python train.py --train_examples=72500 --hidden_act="silu" --channel_attention="se" --epochs=47.3 --lr_schedule="cosine"
Rows from block 2, named by matrix and row number. Each number is 128 + 32 x the weight over its row's rms, rounded and kept within 0 to 255. All counts start at 0.
# convs1: 3x3 conv (model.enc.2.0.convs.1.weight, 144x144x3x3), inputs 88-98, a 3x3 kernel for each
convs1.50 [148 162 130 123 125 138 206 144 186 131 173 158 131 131 118  86  91 130 151 171 164 106  98 159 111 138 104 160 107 101 107 179 123 124 160 130 129 110 128 163 129 139 143 127 103 174 156  64  94  58 136 159 132 116 105 122  96 122 135 123 132 114 109 115 140 124 124 137 180 145 136  91 129 114  82 111 147 148 125  97  81 147 141 119 140 136  98  91 141 115 149 149 139 130 180 134 159 145 116]
convs1.51 [121 205 134 104 158  84 143 102  97 136  96  76 115  89 120  95 109  52  53 135 122 151 138 183 129  95  82 109 107 105 114 147 127  91 103 151 105  80 128 152 136 123 142  66 100 125  98 106 109 139 157 110 114 138 150  94 143 101 128 130 121 118 123 119  66 141 112  97  92 149 181 118 172 105 121 115 116  81 100 132 132 152 148 106 139 137 204 172 147 182 147 145 153 114 145 151 152 143 135]
convs1.52 [155 110 110 127  82 138 143  31  77  79 107 143 183 158 166 130 118 186 110 120 130 123 150 164 183 177 141 117 133 117  79 131 129 150 168 120 170 147 109 157 106  88 113 123 161 105  96 186 146 158 166 169 127 138 105  95  86  87 141  84 109 127  78 145 123 118  97 138 142  92 165 118 147 150 124 137 128 130 141 110  58 127 168  96 129 136 143  87 147 142 160 110 143 105 129 134 138 148 101]
convs1.53 [162 102  81 145 185 160  50  86  93 173 159 131 132 101 126 107  78  64 143 106 119 100 178 126 109  50  96 134 112 115 102  99 150  99 128 106 112  86 138  94  92 129  98 105 109 110 139 162 130  92 120  89  81 110 124  90 115 124 123 114 127 165 131 117 136 153 128 157 166 121 110 105 137  96  69 107 126 100 110 152 110 112 159 178 112  69 120 118  49  76 123 121 119 125 146 141  79 128  82]
convs1.54 [182 122 147 165 123 136 158 140  81 148 160 150 131  69 118 126 111 146 115 148  88  94  95  96 168  75 171 165 114 129  98 100 100 103 117 121 139 137  95 119 149 120 102  86 136 118  92 144 164  75  72  76  78 118 129  95 158  67 109 153  82 146 154 101 105 115  94 113 165 114 110 124 121 135 137 106 145 124  68 114 125 139 132  82 121  89 131  88 111 129 136 113 147 134 101 140 130  89  98]
convs1.55 [119 100 114  79  61 149 128 124 167 127 122 140  45 154 111  94 174 152 143 125 145 131  95 118 151 109 130 208  78 141 178 107  97 164 166 163 162 164  86 154 218  62 131 193 138 111  61  93 162  95  91 142 148  50 164  74 123 169  53 100 124 103 102 118 110  72 110 159   3 120 112  77 188  80 115 187  77  62 124 112 144 173 110  93 176 139 137 188 146 146 124  45 103 102 115  27 128 128  80]
convs1.56 [ 71 118 165 135 108  80  91 115  99 129 100 145 122 119  98 164 152 122 139 150 111 116 162 197 111 140 114 180 153 112 159 156 119  88 156 147 132 131  86 156 144 136 105 129 162 141  91 161  52  96  63 171 123 152 115 129 108 122 116 128 112 167 126 133 122  88 121  88 132 126 118 131 119 134  81  88 127 122  87 126 144 171 111 126  69 129 139 144 124 152 147 108  91 138 117 155 146  82 144]
convs1.57 [114 125 109 191 120 204  96 124 109 120 103 123 147 136 144 163 176 110 145 146  94 119 135 147 122  71 138 122 163 158 171 114 102 125 152 136 130  83  99 100 106 156 125 155 190  97 128 147 132 180 109 130 151 108 150 182 165 202 138 121 136 140 123 155 152 140 138  88  89 116 143 124  98 131 127 228 134  59 129 126 118  97 156 136 113 125 121 139  92 109 135 147 179 189  66  70 114 159 144]
convs1.58 [175 149  85 113 159 115 149 126 115 159  91  78 118 131  86 242 162 115 115 126 130  91 159  82 128 100 154 104 127 167 179 129  74 139 128 126 111 126 131 152 102  49  87  68 114 176 107 141 152 124 100 152 146 122  66 168 175 153 111  61 115 142 162  89 128 159 126 115 106 159 124 112 133 145 126 170 103  86 134 128 121 102  72 133 187 144 132 184 102 123  46 135 158 140 121 177 130 103  89]
convs1.59 [154 109 134 133 140 143 120 160  79  79 177 150  95  96 128 126  53 125 140 118 163 146 158 102 154 118 142 140  90 135 109  86 119 107 125  82 117 100  73  95 101 123  97  86 142 112  85  83 127 109 104 155 171 133 111  77  91  91  66 102 128 133 154 175  72 110 108 153 124 122 121 130 117 107 166 126 124 134 126 151 135 124 134  69 128 176 128 108 143 123 145  80 105 125 131  90 142 123 101]
convs1.60 [120 130 153 172 136 113  78 117 178  99 161 106 164 105 111 106 167 188 145 148  89 105 119 194 109  81  92  83 141 116 143 149  79 119 113 141 171 106  85 107 158 126 131 136 106  81 162  84 109 180 142 118  77 148 108 117 137 163 158  75 127 124 111 122 112 115 114 121 112 135 143 142 104  90 107 159 126  85 160 142 123 132 113 138 173  89 152 131 150  90 143 124 123 127 131 126 112 112 129]
convs1.61 [117 135  98 151 104 138 130 112  82 179 106 186 143 145  56 159 118  87 136 110 107 170  90  82 110 120 138 126  76 121 133 130 161 101 118 120 106 144 142 144 144 152 124 171 176 153 146 136 108  81 137 158  94  96 110 117 160 144 132 128 108 100 119  85 127 141 129 142  92 159 145 133 146  93  96 140 112 117 137 138 130 112 131 158 152 118 101 137  82 173 101 146 147 155 126 123 161 119 126]
convs1.62 [124  98 156  95 127 127 102 149  97 122  81 126  41  17  98 125  59 167 180 153 140 144 165 144 109 173 152 222 132  29 160 126 154  78 103 146 108 134 105  87 127 160 133 118  92  97 130 169 119 111 132 182 105 136 235 188  26 150 189  83 133 121 181 125 137  74 146 108  76 155 147  89 215 164  76 194 159 202 104  99 173 141  96  56 135 121 128 117 114 154 144 114  85 157 110  51  86  95  85]
convs1.63 [156  96 161 124 132 112 146 115 109 168 110 134 175 195 161  50 117  96 140 126 120 118 112 153 146 212 171 140 190  92 113 107 175 161 137 111 127 108 136 115  79 130 189 158  99 103 136  19 115 127 125 130 210 119  87 229 141  74 130 197 108 108 160 141 107 119  66  82 123 157 108 117 116 212 130  89 159 137 124 102 108 137 161 100 137 110  63 194 135 158 166 145  97 128  94 129 123 125 133]
convs1.64 [126  87 139  77 127 133  69 129 160 111 139 108 135 121 144 133 153 117 148 102 121 140  78 198 156  93 146 154 134  92 137 158  98  95 141 161 121 121  73 111  78 144 190 102 129 104 133 161 175 134  88 124 135  86 118 118 128 127 135  93 102 165 152 122  92  87 105  95 101 101  81 156 155 124 129 151 125 119  99 138 135 115 126 169 127 191  97 178 153 161 116 120 142 148  84 112 132 126 137]
convs1.65 [132 111 168 117 109 144 117 145  95 136 158  87 150 218 139 198 188 126 100 129 180  86 130 137 117  99 149 173 208  64 153 169 113 133 125 141 103  77  62 153  98  99 161 142 117 122 103 156 112 197 168 177 172 120  91 155 107  96 132 146 127 147 158 125  97 178 124 104 125  94  78 116 100 179  96 115 125 109 104 119 136 155 164  97 118 148 140 139 132 119 139  99 208 160  93 174 104 114 133]
convs1.66 [152 126 131  69 105  94 167 150  68  89 190 132 184 116  95 156 131 161  54 108 158  58  63  95 114 114 145 173 158  97 156 144 116 133 157 149  90 152 136 187 137 153 115 104 106  69 144 128 154 148 169 120 148 138 170 189  81 126 238 126 113 131 152 169 131 123 125 139  79 117 152 161 175 130  45 135 108  60 102 118 130 109 134 102 159  68  90 177  81 169 165 141 108  91 133  63 112 167  86]
convs1.67 [142 125 189  92 123  45 165 137 136  94 144 105 146 127  96 126 125  61 169 121 120 124 135 122  67 155 134 125 121  89 136 124 123  95 113 144 148 126 106 141  79 111 156 152 155 146 123  96 152 137 139 137 152  97 108 118  91  93  79 140 117 131 120 132 119 101  92 117 160 113 129 146 101 112 107 179  96 110 132 147 131  89 127 104 115 155 148 125 138 120 120 114 115  97 112 129 135 123 169]
convs1.68 [157 117 125 153  94 103 139 119 105 107 111 141  74 115  58 139 130 144 134 116 164 187 162  99 132 139 138 136 145  86 133 112 161 141 109  81 125 102 101 126 135 110 125 122 123 161 137 139  38  91  61 147 120 145 115 160  73 142 136 131 135 110 137 118 118 102 140 156 107 118 143  90 160 149 139 114  84 118 148 128 103 134 164 165 163 156 145 132 170 125 131  99 139 138 148 156 126 113  94]
convs1.69 [101 112 139 137  66 106 102 125 132 188 154 175 171 119 126  75 126 117 172 130 134 147 120 106 144 105 147  97 127 111 113 119 116 109 125  95 128 101 115 137 127 127  71  90 176  89  93 177 165  90 123 145 172 115 110 119 108  83 105  63  98 136  93 167 121 137 165 126 143 114 121 146  79  86 159 114 102 107 147 117 108  47 139 133 160  87  73 116  93  84 140  76 209 147  92 120 118 111 118]
convs1.70 [149 127 126 134  52 133 124 163 102  70 130 111 146 154 147 134 140 137 131  84 162 134 121 124 124 108 178 133 114 104 155 127 158  92 118 120 152  95 180 101 109 112 137 137  86  69 112  88  99 102 131 119 109 148 141  97 156 125 105 140  89 121 106 118 168 175 159 114 146 129 161 136 169  99 106 132 116 147  99  80 103 109 145  79 115 107 138  80 164 131 160 126 198 137 109 102 120 120 134]
convs1.71 [129 121 118 184 135 109 120 139 155 128 128 182  46  81 118 151 147  95 112 127  86 168 125 121 104 156 161  87 110  69 164 157  76 136  85 147 145 127 133 175  80  92 181 158 126 192 120 170 124 149  31 162 165 103 134 127  61 159 150 176 126 105 148 112  96 117  91  74 133  86  63 188 124 151 102 182 162 136  82 107 151  65  94 134 143 116  66 142 131  66 124 107  89  92 110  91  73  62 196]
convs1.72 [132 112 142 161 102 116 153 107 117 158 128 157 168 176 187 127 152  87 127  55 119  91  60 115 133 104  97 120  47 131 144 109  71 160 142 159 121 168 129  87 179 155 133 167 108 140 127 125 145 146 161 161 150 139 192  93  88 164  90 101 106  92 138 148 175 169 143  82 131 155 155 143 143  86  74 147  77 102 138 127 125 137  98 162  99 188 106  78 178 133 133 162 143 157 110 129 133 131 132]
convs1.73 [137 137  91 105 139 139 111 177  72  85 124 113  99  80 122 146 105 128 113 118 181 124 153 176  83 122 163 110 119 155 123 117 106 155 178 133 137 115 121 132 112 173 146 192 157  99  96 175 144 151 214 126 155 175 127 115 113 100 119  93 163 138 152 120 158 108  91 105 117 155 144 157 108 150 195 105 116 102 120 120 130 119 143 164 182 103 100 108  92 114 173  95  93 120 132 141 124 113 141]
convs1.74 [151 134 164 135 179 160 171 192  76 134 102 124 116  88 129 168 164 154 134 126 109 209 170 140 136 120 129  64 114 127 179 148  31 120 161 208 141 161 133 143 147 147  86 138 174  92 123  76  86 154 123 124 143 125 111  99 182 193 120  42 106 142 166  77 145 131 102  74 121 130 107 116 110 143 149 187 122  67 150 147 195 134 140 134 138 141  87 187 133 152  93 126 144 164 103 101 155 117  55]
convs1.75 [140  86 111 132  96 168 121 132 152  95  89 152  88 143 118  99 114  86 124 147 113 113 189  82 153  64 146 111 111 147 104  94 132 158 104 126 116 177 116 110 125 189 113 201 162 108 145 131 127  47 136 171 150 147 113  71 138 127  96 155 144 109 124 115 168 136  76 115 138 119 134 127 115 102 141 124 110 131 139 120  91 131 159 159 133 137 143 142  85  86 133 159 126 166 116 134  97 110 136]
convs1.76 [ 99 127  91 137  71 145 158 135 153 136 145 149  58  68 126 127 120  59 177 150 142 174 143 199 108 111 132 123 147 121 233  80  82 115 138 150 151  90 143 117 144 141 182 147 130 161 173  96 121 145 166 120 125  96 111 189 129 121 121  62 111  91 108 129 176 165 153 132 146 146 114 134  61 161 149 165 129 101  63 108 164 107 142 128 180 101 131 166  79  93  88 174 171 115 112 111  82 139 108]
convs1.77 [183 163 167 115 158 121 116 119 155 138 121  85 113  77 105  95 178 107  77 144 168 157 121 104 189 148 113 126  91 133 131  77 136 121 115 163 102 153  83  98  73  93 157 165 158 114  62 103  89 122 152 143 195 134 137  98 161 149 142 174 118 161 107  76  97 211 148 153 238 155 148 148  69 136 110  86 134 120 130 149 154 100  91 106 109  71 114 123 151 169  70 145 180 111 138 241 151 157 204]
convs1.78 [187 147  95  90  91 193 105 150 133  98  99  53  35  96   3 131 182 134 148 128 133 129 108 137 111 117 196  89 107 126  56 118 188 106 118 109 118 158 128  97 135 136 127 125 155 101 137 133  53 157 143 103  68 122  27 126 184  73 127 123  93 135 119 127 163 153 104 182 155 148 141 135  98 161 147 123 130 104 121 169 101 114 129  96  20  75 108  86 139 109 106 165 154 150 202 133 164 109  74]
convs1.79 [152  89 125 118 102 123 122 104 130 130 119 189 174 127 129 114 127 142 121 128 114 110  98 102 196 166  95  88  84 143 129  94 130 146 112 126 133 132 140 122 107  94 115 171 142 106  63  94 148 171 154 110 198 166 133  99 140 115  74 146 118  81 123 123  85 133  79 110 109 140 103 126 131 117 104 112 117 145 142 117 119 108 130 197 182 154 117  98 128 226 143 121  88 127 161 133 140 145 141]
convs1.80 [ 74 167  99 150 134 120 224 172 125 210 130 119 158 145 164  98 134 133  87 115 109 135 143 124 156 137 108 156 129 145 123 139 138 128 165 121 191 185 104 131 123 132 128  97  96 156 122  90 176 200 139 107 142 142 134 136 128 152 184 162  97 127 138 176 141 145 126 120 117 115 133 149 117 108 126 152 131 143 105 141 139 119 125 203 119 140 188 146 153 147 116 129 101 106 123 114 164 138 168]
convs1.81 [153 117 105 104 149 141 142 216  79 141 146 140 142 154 149 146 101 114 153 176 124 151 148 115 174 131 129  85 182 123 142 145 140  95 116 135  91 143 144 135 132 100 122 120 101 132 147 173 102 137 129 144  72  85 127  60 172 115  73 162 123 123 108 149 118 187 146 134 107 107 126 112 120 117 168 133 157 147 125 123 116 141 150 124  94 145  95 142 112 102 157  85 205 170 100 143 129 135 123]
convs1.82 [104 115  68 168 148 145 109  83 113  78  51  94 118 155 110 134 178 111  92 144 128 114 130 123 107  77 138 143 119 170  94 149 100  86 113 143 100 122 172 139 168 150 122 121 133 134  64 100 121 121 113  83 133 196 117 128 134  92 120  99 116  80 107 128 167 155 114 167 124 153 145 140 174 139 122 123 127 141 138 103 105 138 142 167 134 120 140 131 128  94 147 125 173 153 138 125 158 157 154]
convs1.83 [112 203 151  92 148 104 127 159 152 148 106 129 120 103  72 174 163 141 162  71 113 132 196 183  62 115 108  69 119  86 161 168  89 127 161 162 129 147 158 115  62 110 201 149 106  97 137 102 120 160 108 208 162 140 138 136  82 130 151  80 122 123 152 120 111 161 107 100 141 139 151 113 103 118  99 140 145  72 163 154 151  75 100 175 158 139 150 187 169  90 115 149 122  94 118 112 121 132  92]
convs1.84 [134 193 151 145  84 110 151 116 115 112 123 133 132 158 109 209 145  67 141 102 156 106 138 104 118 154 166  95 162 125 116 166 182 136 121  98 138 128 144 102 169 119 146 155 104 141 144 181 104 128  98 122 110 127  74 129 131 135 124 161 112 130  90 122 102 137 190 111 112 101 122 112 127 134 103 124 143 165 109 108 101 115 170 171  73 165 186 138 161 169  98 121 133 137  91 118  95 120 128]
convs1.85 [145  83  88 130 130 100 113 112  51 127  47 171 143 118  95 110 166 149 131 111  57 115 155 138 115 117  77 147 118 155 128 100 164 169 115  86 126 117 144 132 147 110 122 135  30 150  67 141  87  81  66 158 161 144 161 107 128 116  94 120 137 104 107 115  92 109 144 146 150 118 175 149 164 133 142 133 118 113 176 142 135 160 120 160 136  89  99  83 167  88 114 144  91 128 176 159 106 144 131]
convs1.86 [151 141  89 101 112 139 127 195  97 160  99 107 111 192 115 121 138 127 122 117 141 108  86  84  96 118 133 147 151 156  84 126  95 156 119  89 147  90  95 131  69 160  89 114 141 131 120 119 137 139 140 123 105 114 154 185 133 156 165 127 168 158 127 171  74  74 126  20 145 101 121 149 130 165 147 118 119  90 131 134 100 125  75  40 141 128 117  89 119  76 105 107  47 150  91 115 136 135 143]
convs1.87 [146 183  87  63  67  89  95 129 166 118 156 113 146 154 155 157 232 103 134 138 115 122 133 125 140  95 114 120 120 137 121 101 132 140 121 117 145 132  84 141 130 106 155 138 109 116 128  86 141 125 127 126  92 151 113 111 116  88 106  88 143 122 140 117 145  92  87 127 115 110 147  98 111 106 127  97 126 154 107 142  96 115 111  75 115 193 153 148 168  78 122  98  73 108 148 102 124 137 105]
convs1.88 [157 126 102 156 137 130 127  94 147 119 148 146 124  85 166 119  91 127 106 101  93 150  68  93 103 166 129 115 132 141 136 137  57 109 138 105 147 120 115 150  88 187 149  97 160 144  98 105  95 106 125 121 116 139 137 188 105 202 165  70 106 153  93 181 123 142 170 132 147 119 145 155  83 130 133 172 129  55 132 119 120 126 144 108 135  90  89 137 215 122 132 119 103 107 104 107 128 144 137]
convs1.89 [127 162 148 130 122 133 147 103  95 112 134 168 137 102 139  94  89  90 129 135 117 178 126  69 148 139 145 143 147  63 118 174 101 134 139 110 119 136 203 121  91 124 129 122  85 119 152  79 118 124 117 128 159 157 119 128 103 106 132  97 121 120 111 109 156 154  54 117 115 122 168 139 158 122  60 131 147  66 131  80  72  94 120 157 132 213 139 163  95 117 112 183 160  91 137 104 106 123 164]
convs1.90 [107 100 100  87 132  28  98 116 116  83 221 140 108 128  87 137  73 121 157 133  91 127  95 103 196 138 118  82 116 102 125 120 122 102 118 135 158 158 119 168  97  81 105 131 137 132  99 119  92 153 134  87 126 125  86 125 126 138 109 161 132  95 133  88 124 131 120 114 177 151 107 163  96 171 122 147 120 149 160 126  84 132 184 130 132 110 105 167 146  81 105 100  88  51  84 202 170 138 127]
convs1.91 [117 126 166 177 110 106 149 135 163  90  82  83  46  72 174 166 104 150 171 125 118 112  81  96 119 148 159 140  54  66 155  89 120 152 105  93 108 141 128 103  93 121 125  99 124  78 112 128 103 117 128 131 135 166 181 134 164 164 170 172 130 108 127  90 142 159  98 145 183 113 112  90 137  48 104 147 103  79 140  89 124 136  86 125  82 109 160 194 171  86  90 139 158  97 149 168 108 114 175]
convs1.92 [156  92  98 105 110 105 143 142 168 106 111 147 166 124 144  61 148 114 128 137 201 142 108 116  69 137 194 147 108 143 145 171 200 135 118 122 139 195 123 139  94 116 124 113 165  83 178 101 202 165 122  84  37  51 142 151 124 130 101 156 104  93  92 172 155  88 164 116  94 164 141 144 157 116 200 148 122 216 107 133 138 113  87 121  90  97 176 130 118  73 137 178  59 172 139  98 163 129 140]
convs1.93 [145 131 123 178 174 105  80 130 146 129  94 112  65  95 150 121 117 175 103 128 143 124 122  83 131 150 136 255 103  98  86 131 210 111 123  93 146  96  96 115 126 122 124 109 116 150 110 112 100 175 123 157  87 115 165 127 135  93 129 166  76 107  72  44 205 136  41 138 171 168 115 152 173 161 114  87 123 163 104 184 141 144  74 190 104  97 129 162 121 106  62 180 129  73 122 205 156 125 127]
convs1.94 [144 152 131 135 144 105 141 102 119 116 117 170 130 101 176 164  71 159 119 121 117 112 154 109 154 100 125 187 104 126 211 161  99 169 107 121 140 111 135 153 135 162 145 135 170 152 109 127 126 114  97 146  92 188 108 130 124 132  92 135 123 102 142  77  77 154 117  86 161 136 117 118 131 117  68 153 156  69 161 162 120  90 100 108 102 171 123  65 167  75  86 139 164  48 106  93 109 121 139]
convs1.95 [102 121 140 122  84 119 129 186 129  97 131 137 121 137 138  79  83  53 123 169 183 150 135 104 212 148 191 100 193 155 106 125 107 117 179  96 152 127 211 107 129  99 147 123 126 116 167  92 104 132 143 108  98  88 118 166 111 128 175 105 161 172 144 154 120 138 122 131 120 128 180 123  73 134 140 115 129  96 129 128  99  41 121 145  66 154 118  61 158  82 186 121 134 140  98 109 127 162 145]
convs1.96 [129 115 102 100 119 129 124 140 122 150 207 126 132 100 136  79 220 160  99  85  68 108 115 114 125 103 129 125 119 226  75 164 162 114 134 126 140  55 190 139  99 132  90 140 177 140 188 125 127 141 127 133 188 143  39 156 178 116 185 121 139 127 136  62 137 146 133 148 123 138 163 154  63 139 143 115 172 162 111 140 100 188 135 147 151 116 103  99 165 105  85 158 153 114 157 110 106 143 143]
convs1.97 [156 115  73 105 113 115 177 118 137 131 103 103 180 115  85  97 127 178 136  98  85 131 138 129  93  98 109 125 105 107  96  71 139  97 135 114 173 173 133 169 143 106 142 138  77  85 119 178 128  81 116 120 119 123 113 122 101 115 104 118 118 143 136 119  69 140 146 104 131 102 144 140 113 123 125 130 106 107 138 125 129 144  84 137 102 124  75 190 118 131 125  70 153 170  99 145 140 145 128]
convs1.98 [139  60 124 115 120 145  88 121 103 161 185 149 119  99 100  71  99  84 141 173 120 164 113 105 198 100 176 178 148 168 152 114 132 112 156 134  54 157 146 115 129 112 198 127 133 183 105 193  28  48 102  98 128 155 127 100  98 161  99 147  98  96 126 138 107  74 147 131 130 110 104 138 130 171  98 109 114 127 101 102 149 137 124 160  77 121  90 141 129 145 207  93  90 132  96 106  82 104 130]
convs1.99 [122  83  85 161 143 156 112 134 179 124  95 106  78 113 148 153 111 129 185 164 172 190 159  88 130 100 144 107  95 121 119 111 125 131 117 143 125 123 150  92  85 100 124 139 130 113  47  96 162 122 121 118 133 118  78 134 132 120 101 148 129 117 145 145 116  95 145 118 109 157 117 129  89 121 122 114 139 140  78 106 139  89  89 152 130 182 203 138 142 144 105 107 115 158  96 127 139  78 159]
convs1.100 [ 99 110 129 135 123  63 128  79  73 105  90  94 133 173 143 142 117  75 120 112 119 111  65 124 134 158 122 117 111  93 159 108 134 123 145  65 117 129  89 124 110 115 168  85 162 114 158 121  87 105 141 147 144 124 138 118 154  97 119 101  96 123  96 126 120 141 119 149 130 115 171 158 118 118 144 124  86 147 109 136 103 133 113 130 181 126 112 143 163 106 123 143 148 111 137 144 131 126 138]
convs1.101 [125 113  89 109 101 152 107  79 159 161 152 177  88  87 144  60  96  79  78  79 158 144 106  98  88 127 116 136 155 224 116 129 159 145 140 113 121 115 154  98 116 146 121 131  88 153  72 126  92 130 101 166 136 140  62 116 148  98 120 153 116 134 108 101  98 157 128 101 102 108 118 136  86 147 182  86 104 111 148 134  89 120 154 120 113 111  94 112 109 103 107  52 149 106 102 105 108 149 100]
convs1.102 [130 138 138  88 121 129 121 110 177  91  94  83 161 175  98 122 143 129 132 183 139 149 146 113 119 106 115 227 148  43 163 127 125  89 136 183  99  93 135 160 158 147 128 144 121 162 217  78 154 131 134 113  89 150 210 149  81  88 138 222  96  90 172 129  98 105 131 107 201 120 142 121 225 160  67 149 125 151  64 112 121 112 191  74 146 109  41 136  86 100 127 116  77 116  84 108  85  98 164]
convs1.103 [146 129 127 126 140 125 118 142 151 106 168 169 129  84 151 102 123 153 120 148 160 165 103 136 130 115 135 191 117  51 203 111  56 158 131 136 171 121  89 105  97  81 144 124 111 115 167  96 114 129 129 158 146 118 101 110 166 134 129 141 100 116 124 116 134 149  87 133  75 113  98  80 143  78 140 146  81 117 124 102 117  90 135 166 140 132 136 194 103 120 100 163 197 142 122 114 194 106  75]
convs1.104 [101 115 178 120 123 129  71  83 106  70 131  86 121  75  81 122  88 111 123 102 165 111 116 132 129  84 160 144 133 115 142 100  85 106 105 112 114  86  58 124 153 119 149 148 154 120  68  81 141 160 127 167 104  92 140  77 106 161  84 131  89  79 136 120  98 147 133  82 114 156 136 147 109  93 106 116 100 155  69 118 129  76 161 153 167 134  22 139 129 110 164 117 145 143  66 117 146 128 141]
convs1.105 [113  91 118 157 168 108  98 100 148 127 119 167 111 186 162  79  79 116 169 143 130 103 117 130 137 130 107 131 255 121 105 142  97 125 130 155 117 139 123 101 140 156  43 139 137 121 151  82 163 190 116 138 116  97 116 225 145 122 182 133 106 127 140 117 146  93 115 143  86 118  97  96 117 188  96 108 125 119 113 155 158 115 162 105 119 130 151 109  64 115  65 124  79 112  89  93 129 141 160]
convs1.106 [112  77 129 115  72 117 127 134  74 112 137 122 108 135 121 102 120 117 192 186 106 130 113 105 137  69 186 141 120  96 128 121 147 185  91 149 107 148 178 134 127 161 171 112 118 153 127 113 105 106 119 151 109  80  86 116 119  99 110 151 108  91 136 110 104 176 101 120 179 141 154 191 129 133  99 133 140 122 104 116 129 178 176 127 166 110 169 125  95 134 131 118 156 129 120 165 144 149 132]
convs1.107 [124 166 113 145 139 101  98 126 116 142 170 123 139  75  90  95 123 100 121  94 116 117 161 108 150 210 136 167 168 113 175 150 139 121 157 129  85 138 139 100 100 116 176  71  99 160 118 135 115 190 145 159 183 114 138 163  92 156 184 117  61 110 121  62  78  97 146 117  79 135 105 130 142 126 129 195 160 123 116 130  99 155 128 120 113 153 151 124 159 183  80 121 142 158  96  63 137 139 139]
convs1.108 [ 92 122 103 181 182  32 177 149  83  97 149 166  96 145 167 138 166 101 151 137  81 108 107 102 152  89 109 141 175 149 180 118 111 116 112 116  88 108 167 138 187 127  52 183  71  93 151 160 160 105 118 167 100  53 146 142  72 182 101 127 117 116 126 134 104 113  85 144  99  84 155 164 109 141 109 142 103  72 122 118 101  99 162 135 157 146 179 148  56  95  93 108 106 124  98  86 141 143 137]
convs1.109 [159  84  77  93 135 117 151 159 103 111 133 143 149 104 167 159 143 221 132 150 119 163 150 116 116 152 150  85  76  89 137 122 131 141  92 137 114 119 160 111 105 129 110 120 100  74 164 122 141 135 193 209 140 169 117 171 138 197 153  78 117  94 116 151 128 220 162 110 124 116  91 117  78 120  49 163 121 111 151 104 123 105 111 117 117 138 133 133 168 113 120 131 160 154 141 162  87  80 105]
convs1.110 [108  99  91 168  83 155 201 117 108 140  80 169  98 110 139 122 197 112 144 112 161 140 128 141 130 127 122 120 199 102 109 141  87  92 141 155 121  93 125 162 139 164  79 136 173 105 145 122 113  57 126 133 113 120  99 123 143  97  71 147 106 129 120 111  86 123  90 122 163 108  87 122  90 183 171 118 136  99 132 121  40  44 148 116  81 121 127 129 149 160 110  65 122 120  89 170 117  74 106]
convs1.111 [150 106 132 200 117 136 109 146 147 107  87  89  35  83  93  98 115  86 135 127 104 134 156 125 113  96 102  41 132 172  72 140 199  93 126 209 115 137 130 122 147 135 113 125 152 133 135 106 133 142  75  55  85  42  57 186 175 110 140 134 154 129 140 180 157 166 184 109 184 238 135 190  43 118 164  62 117 184 111 103 155  70 144 101  92 173 129  71 144 187 163 139 121 212 141 126 191 101 147]
convs1.112 [112 101 149  94 173  95 154 177  77 151 158 213 165 192 146 109 156 135 104 123 148  85 105 160  94 126 107 121 136 110 109 119 118 116 160 138 104  84  87 140 148 102 156 178 148 204 207  56 138 188 160 149 145 110  99 115 150 135 132 159 115 161 110 116  87 113 160 101 136 189 147 151 125 111 114 108 138 151 144 126 134 103 163 121 131  92  96  87 137 120  89 158 125 112 133 153 147 109 180]
convs1.113 [114 126 175 190 111 121 118 110  83  69 148 144 124 148  84  97 173 140 137 148 146 129 145 124 131 118  98 170 131 103 170 185  78  81 154 165 109 128 167 110 128 162 150  91 154 175 191 142 115 218 108  96 134 138 196 164  77 154 138 109 114 122 136 130  92  84 118 104  94 103 111  96 144 142 121 157 132 109  98  99 186  93 159 136 146 140 107 115 111 121 159  94  79 123 119  67 111 103  98]
convs1.114 [144 133 132  84 145 132 103 107  97 119 136 163 103  29 147 125  96 161 125 118 159 146 134  85  82 125 128 130 142 152 195 174  43 152 121 142 135 125 108 141 101  90 135 123  92 110 152 161 113 111 125 184 113 109 142 160 135 150  69  26 142 136 136 150 109 140 162 103 102 119 100 126 133 120 106 172 151  29 162 127 136 100  75 191 134  58 125 144 123  41 107  91 103 134 126 109 108  57  96]
convs1.115 [165 150 124 128 161 124 116 141 101 154 175  89 120  63 147 140 100 139 119 153 137 123 139  77  77 183 162 145 208 137 126 126 118 143 127 135 143 102 149 171 182 153  88  66 110 140 124  70 110 159 177 131 118  89 127 166 164 103 116 130  96 143 123 132 121 149 148 145 154 114 137 150 149 111 155 110 118 114  95 106 109  94 141 105  89 135 102  99 109 121 120  94 145 149 137 144 142 130 128]
convs1.116 [187 114 116 111 159 117 132 126  95 135 122  32 116  95 147 132 117 127 129 134 143 163 106 137  91 101 113 126  99  88 155 131  83 131 140 114  90 132 107 100 111  72 154 103 154 139 103  55  85  92 121 127  83 152 101 101  95 102 120 149 110 130 124 107 120 161 108 117 128 142 133 129 112 128 145 148 124 133 135 118 133 133 104  89 178 131 154  55  92 139 135 167 116 115 161 169 146 115  95]
convs1.117 [ 88 108 119 164 145 107 129 111  97  83  92 128  81  75 136 177  96 158 173 130 109 135 138  77 125 146  96  86 142 119 138 183  75 144 124  77  90  51 114  87 131  99 120  76 114 118 138  95  78 132 105 140 144 119 110 132 110 112 156  96 141 125  97 164 158 107 145  75 115 162  92 115  79 121 113 119 144 131 144 135 120 152  31 100  93 104  55 119  77  93 180 129 141 136  94 112 179 137 143]
convs1.118 [109  77  59 123  91  85  87 121 123 153 172 173 133 102 125 104 118 169 124 165 162 199 184 102 157 152 172 147 175 142 117 132 105 122  90 107 139  90 104 129 102 103 150  83 140 175 200 157  92 105 101 160 102 114  99 140 147 100 150 104 141 113  98 109 152 108 131 105 103 138 116 144 135 104 142 133 129  98 121 115 113 149 112 127 111 152 135 137 124 121 140 144  80 134 126 116 113 135 118]
convs1.119 [138 136 137 143 107 163 104 159 113 126 127  80 127  92 108 124 217 140 138  85 118 166 130 104 135  49 109 127 128 110 166 127 138 147 123 141  94 129 130 118 110 112  99 205 147 188 110 112 201  81  99  89 110 126 105 125 109 154 135 139 118 134 159 138  92 114  90 151 117 136 144 151 107 106 103 146 129 141 128 142 159 151 223 137 186 241  52 143 175  77 147 122 195 124 120 135 133 121 119]